Rows from block 3 of a small image classifier, named by matrix and row number. Rows with one number belong to one neuron. Each number is 500 + 50 x the weight over its row's rms, rounded and kept within 0 to 999. All counts start at 0. Numbers have three digits each.
After each neuron's rows are labels from the 100 images, of 14976, where the neuron reaches its highest value: "responds to" is what is common among them. Only what is clearly more common there than usual is listed. The data: rendered landscapes of hills, water and sky. In brackets: how many of the 100.
# fc1: MLP up (model.blocks.3.mlp.fc1.weight, 384x128), inputs 0-63
# fc2: MLP down (model.blocks.3.mlp.fc2.weight, 128x384, transposed), outputs 0-63

fc1.7:539490503503502485455557470521510553468458424546449404469528515517485559429519537554503414520542390492478452526457467422408377457412485474487538670474518508481597530521523563490425421459501538
fc2.7:536451470504582457535444453424585512494531543592553476396523571510491506471442612492479523491520627513503500442588476486503484461629539553501563563553568389554514481373460523480431498502467510
responds to: sun or moon in view (84); night (61)

fc1.278:548483524408566486543463526603484449495529598397590513527505459519519537424503506537446471436565489494527504457509444525559550491484511462492419439523523560509474454481501474588587567480537510
fc2.278:547546505522460439388501553502485517439422442585450530486550536476500443530539430460482522529435531546500458506591612461479464515458473444471527520549499358511475544423429522557485404535476495
responds to: clouds (96); overcast (85)

fc1.338:487469491514478551661544542479461515516496521482560480472454484499545417404479512464535552471525574545450550503443485468392451615462564528568515518468494541531472500517503520532545526430558441
fc2.338:421542563474428529443483424480549443434601414545468413480416427460439546475447466431540536552482508561518550501531518377406558449577515584461502492560473585422450559545564502535600570524625527
responds to: water (80); overcast (64)

fc1.370:521507457548453459469558522428540467503493424501476510478564515473448588534432557591534522567440491532437533494472377486519501483436543513492492599475587512554498528513498536547546453498526435
fc2.370:402510530441491542497559547477468464540443542465480561611533469387495452477555486408498470502486495555525474458498576501567541442473469439498483430544446527504472496579435501535525541472521488
responds to: night (50); sun or moon in view (30)

fc1.321:550452526415466425481482467496557494580572523487522483558619513474451490319591519480481490519478607526482519526423438544494542480523496551560502437362474493551513408522582470523455518427537502
fc2.321:485498535480590514498460479618547435484514527387511485565439477478549591464449434586520419517501417580583402520570568475571443566483519516365516536434564478508520472409540491500486462471538520
responds to: desert dunes (71); sun or moon in view (31)

fc1.245:521509503474434559536557612512440451515464556443534522560453475477464568457408505386391539495581496459546573545416540525442543433506512475613517529528563550432480426501433486494476521451536508
fc2.245:350576531489516467578432448431516540488475377463487482498476494482461443473525414475565513548521485562546499494593581532526574496521466548488453477467509517488471458539425446603454426608506495
responds to: sun or moon in view (29)

fc1.94:538464488494484470565490477464539466519559471531400480498624580436400555530610487543429467534549524529466523475520513519511388507496541490525534588505499541462542557519571497582557494442519544
fc2.94:415519546429444611559520443613473534507506532520510504490492536569515380589496455472578494492482522474529542509598503459490548446488499514445516483434436419486563499424545477506471528491521499
responds to: red mesas (44)

fc1.269:463491559502514475431511601588511549553513530450503487502585580546482455417534503530500481455513467506571457489557504456517357524469449484536606440525484443546634517514506588527527498534443578
fc2.269:562543531573561485511503436400517500364542472585529514496517506462524506599479518479534577513547460463408545495426475585487563497547544504545361548454529537498358436492480514444420489479510488
responds to: snowy peaks (51)

fc1.113:568513491502597475468529515438432585515526492478533450550528582518539523488551454485424461593546425496548503670466475489497448531432422493446547488462429556338576481511502510507529499423454468
fc2.113:379472463474566539525495523441430471513450507547399491466434523473515467586397463473502561414506610463472464481557507472588472476482497559508548467504545525523509590458550489535522509524600484
responds to: sun or moon in view (56); snowy peaks (45)

fc1.153:460384513453438542420457486556447583557550541453582491508545546461570485440543457449440509514529503487455466615343486594511522535519522518588550575466531547491463441528587484529499535543454504
fc2.153:653452525505512462514523446542486462496520514483494467489449465503485585480515552511484542455439556501606469499449557576548396524487518525473510547544492430519620568390484527510517493441392517
responds to: desert dunes (52); sun or moon in view (51)

fc1.136:556425430500447379548524481494545417538635575509522571521604516475399516396497514431381515493515449581469555548511497418404444456469511569480500497459479516535526515527539525547457465475520535
fc2.136:515495535514633547512489557533555405429534559433502499470562549500503499458386372549474415481501506544548429495563456470559514498425519554457463547425516485499485397480528455447471434530530552
responds to: desert dunes (47)

fc1.41:516528459493391525449577538586398496499503436565560436505591498509529517511519533529513447549478520648455568573436498530447424500388454512458481621488450519525430547530507568482414423486488499
fc2.41:416428473441545473533440525585492433427520607487494479543459517528473481469586492549419443464539487558543491508523508524457457504460450518529444580557502480522422419575505493649443526438501512
responds to: red mesas (36)

fc1.253:554531418569492490492557501448446476538531443538457440564572479469420523532527563512514407538470505542548508599451417500492537511446503493415475453461520513506505431516522541565496471450476502
fc2.253:399526489459582416504468525469481494514470578492533469442513522500448517541521567387545568449536429415471482440482479585492492456525523584483518522499483531508480432401455500445555485550470426
responds to: red mesas (36)

fc1.271:555498494373531499621563461530456495554541494577464527492494496452474466403505506517502527562496475514560555564495539468531395530482482523477495484425485482449496467510473504490605426477486480
fc2.271:600500494455467512449514517508551590571588455613556585417497493503439593434516512532524528513465463532617574457529495536538508479462606516463541548499512528415546461467459567539448445531467525
responds to: overcast (100); clouds (100); green hills (48)

fc1.186:466424530496459409455570544519516434503504525521486519536467484505426485426465460496470459524578421492459500549498581524511540539499439446519463596551536572479355514510392478549484542482422553
fc2.186:439511540467518454576409541543584489504492543557449481492478580442589425527487385483621491401442529493459477447534485529531572539574444482491495445385527446469465529501506500484501538557521386
responds to: overcast (64); snowy peaks (52)

fc1.35:512405533579498507504454514449407502465569570530463481508455499391463512512519468578418427547512635552441473509444465474443522388514591494522470586491519531506511445517480488485451462461584563
fc2.35:438451502498521510513655547544515576500511523568518516469434534529469544506507506469462536430510387501453449437493459486469414502447454576481523518491576580528515496581486551393509528479571482
responds to: night (88); snowy peaks (41)

fc1.10:506473466488450498478511478409460481553496437526463525506431542473484486582531494488444508572448505525451494609436433469526354483461553455445565504477458534505423543515589572556438471463542502
fc2.10:487384560461577517599435491521573498528456547460418545436475574514463473414430601495496544482520509434485431443544497409526521478565464472514471433544540459428537456422447482539595521462457513
responds to: clouds (99); overcast (86); terraced slopes (56); land: green hills (33)

fc1.283:510342569583534435522603545504434557539476461487493462509476512402498478487520463483508528627590470523475436551432529536484470427477481447457529564534465548446496558527511558504525472514515551
fc2.283:430444469555466449483520497502523553615534470540591569483462447552483550525510341488451574513482570478464563480501515522444514453528568482494498466514539542481478492535488552487388465560524486
responds to: clouds (95); overcast (84); snowy peaks (32); land: purple alien crags (32)

fc1.50:500477547515518586478524486483497563546475532538485428567478550538575498428498448480537462518417546577501467523417496491519439418429583486443500528528534507437494501609478459493531496491521406
fc2.50:507420543552611606434457538525492596466464462453447434408525588425478596414524456464457538523526527597492450496491420526527467484458551574485559494421583540475526451419456458506566439405465484
responds to: overcast (100); clouds (100); terraced slopes (38)

fc1.142:540492525569565624621469464601487499505554532358511514521577556528567531511482551509412477509504533565506538544434469510518519646514491503506400482487464457514426563496444510494437467571466410
fc2.142:395525489539440406497559478386545569488445475560509514515498389512527459509501460541450555519510535490523451491541458557515410431449346563382530527510550574516638434536479507465416526500486562
responds to: sun or moon in view (75); night (60)

fc1.242:575431428441555532433605565480555635493512464554467478499498448506518557483427539547549494503513479597463524500547420532552478486447491488414504604535511530570506485475456531505477451499464562
fc2.242:430580591502476452549465507554406536445446532394486528537518564483382457472510404507412433508554463478537419508441536506410493555521478541576434419480501624519483527603539450575502530537484544
responds to: night (72); desert dunes (33)

fc1.379:451498425473429503446595585594479543525504437555471392479614562431477490469474452529531464593490569584550500494542490576511508498428504541544557548542548515460510525537506468488516473500545424
fc2.379:312444570500457552430546534512483535490475505534399547513489496422425473524590500488489531481451485492496588474486536501530422515494544545635497576488523604502472511534458530472534428499464534
responds to: sun or moon in view (36)

fc1.293:527468477442495535469577524618482615455524444522498482531478450495497583467463509569498400541513413525397473500477401486482453445400468436490440584545546516573499606531471515515559460443475522
fc2.293:385512508483465454625425473520521482502451502497462453536475434597502495479447411437549549521594437466541478514491519423537491581517472549499535379524425541502517532470471506498496550480574485
responds to: night (83); red mesas (36)

fc1.89:531422448536458536514513455525473499537499431543396459527614587494488500440564557502470456474566576478439518530514522441511438536543537454454471587539471488388467578503534488499534489448480440
fc2.89:410528570548617515586487490513488528512516516468520518463506510517464416571506396433536558500525410531508575478479543367430507521461503450537527501401477429552488502432526486416432527488564485
responds to: red mesas (39); dark volcanic rock (37)

fc1.193:529428492453530523443497554462462562604532542453465520487675533511564485506497566480509543478523501524443535566503482509425570547504449528616398512459476472530456450523529444530525560500558481
fc2.193:387567429508511508451541385487427561478413504457511441556410493557464548527382539522574453512524479589519478483473502433492457502531544567456475498489520530543524484463513487588499522495463528
responds to: sun or moon in view (100); night (75)

fc1.14:571565448497471468442512593481456469533618528496536512468539543547561469508614534556439488539481528583573493496502429558425420452431489519358528569484423530537519556501579504516434546493474422
fc2.14:462453495503557576593538510399582509466481563474395547469558423448490478456468514456461464536485588424523482475456482515570609496477491553643443462510499471462474506506476489413563488460507588
responds to: snowy peaks (45)

fc1.367:470430453550548474545528482471474380485502491514565520529581479459558513465559444476547483542528493475547624489444482415535534553411485366579580468465475483485528528546466652525395438468589549
fc2.367:502447481552482559526447481590548483563563569588439570401539514520456557493466529498531464440517512450489502514557547524471579486484474464534438519485452526619478428480545470566390373476465552
responds to: desert dunes (56)

fc1.204:477432508586439517478490475478499507474585429512515464499520657514580520490487525472482548549552560589477438554512474516449474586553524468500475521512530463517581455516493455535512459498476439
fc2.204:424555533589466408403425492430487546516458457511465532390524482478529529468466395468558548480530443535514539543567524453486513532516410508497549518465506475488535523440473553472482442567443455
responds to: water (92); dark volcanic rock (47)

fc1.192:482428572504443504532616555544509430597563515458497490485504443521559490436496441509550444521519405551593510508554478446501390490501477407441483489533500601535512474506567505618493482480496528
fc2.192:536556482484514405519550553487415418511503500503510529537472380435529446545521521456495607504496480431572561512515492547549465563545423430552529448524514390495427514487577505555531521431398513
responds to: clouds (100); overcast (64); green hills (43)

fc1.258:477454538642440511491529548507489456487475532468535518501494467581523423473388520424482476459503540460531506506544389465489638534504600496506505507514517439484428505542442492479547489452576468
fc2.258:533537420427485575503468495466488516577593495582426425502562483484484543497569525534482614474477550501462484456461559449519490472470547427601476455390470597521536481541609451531558451488475490
responds to: red mesas (41)

fc1.353:505468450547439563494446527551462537526625446447535519531472522511521532483533470500476521614498443555558457533473555462504477479432524586503418560447502534478499507554446492544564446487476502
fc2.353:442491442525547478450424491516518498535510576465518474481538569458570487461490474565393478486496530503497495517518370540479526531474508498464432537506497514480575448517451522484544432498646494
responds to: fog (71); overcast (65); green hills (36)

fc1.12:509533437506520539544483485439508467542493453509404398526549536500512543517513505442486417512467501555556591508490464462569543502475525444409467486469500502507528399520563545584572496358534512
fc2.12:486483480521580396485498550481519501510443517497589423393560540518499465603517553450542498455545475526474549501467475600530537458501534559501519520504500491533440368403474538411470480604464471
responds to: overcast (62); purple alien crags (36)

fc1.323:513525420469496511433572461498500473510555496512522414513596536514475542482498488482563488584526511652560536583535501539461522538512376442446527618593529524531535428515488519484529490497464414
fc2.323:434493558433556519533448528408471436495540498444568444617503540466542541535522385489502464503488497410534490525487446607408510533507466516442504485469455507464458542489547517463479539455557492
responds to: red mesas (44)

fc1.294:445516493556520525500555649508417506476500574483478503497606533468488429511593435524493416516544516557458518492487522480529511516464533565534492570547510497466467542568528479469466486503550535
fc2.294:456453511524479503520506527505568522449370487474448554510516491468453441515460541484563548483416460511530508442488511488448384474542430542529512478586539548456521546454439533459483431518418518
responds to: night (98); snowy peaks (43); purple alien crags (41)

fc1.3:478447519435431492527566529461507485532491536492494526490520536456457530500522467582456449588486564535568408524443513417588433495451610487535537506479465514428505596541475565519565501535521616
fc2.3:375514494505432579554594544460517601460494487495577528589474520524534594477482550463514530470402440461570522433537473504550426507487539538538536492494527468489532551492418492484591565506509477
responds to: clouds (99); overcast (98); fog (75); green hills (43)

fc1.334:518416515584433475557544458444486457468527529530548459544455461488579518508485492429448496539515556462538504562466388385473576511539587532431481448470584450574520462542550484468500488411514434
fc2.334:473623546518507516488432443556489462572561489470479499460539505548472508517633443562493478467490472527463504481571517503487530459514500467539529455455383583474545496548574534518505403452470433
responds to: desert dunes (40)

fc1.126:474517503530428478610512550505504542486515502424534485503471503431486577438416445426525464501529541501507530490474448476451487475457507553574527572563502505445484469533419511528581500530607572
fc2.126:400559469453453554523468446500565558512550615564452488456513515520481428578531464500550540491512498410552532470465475343497483394543475530498474439476493529538542539644495515536510622500523502
responds to: snowy peaks (41)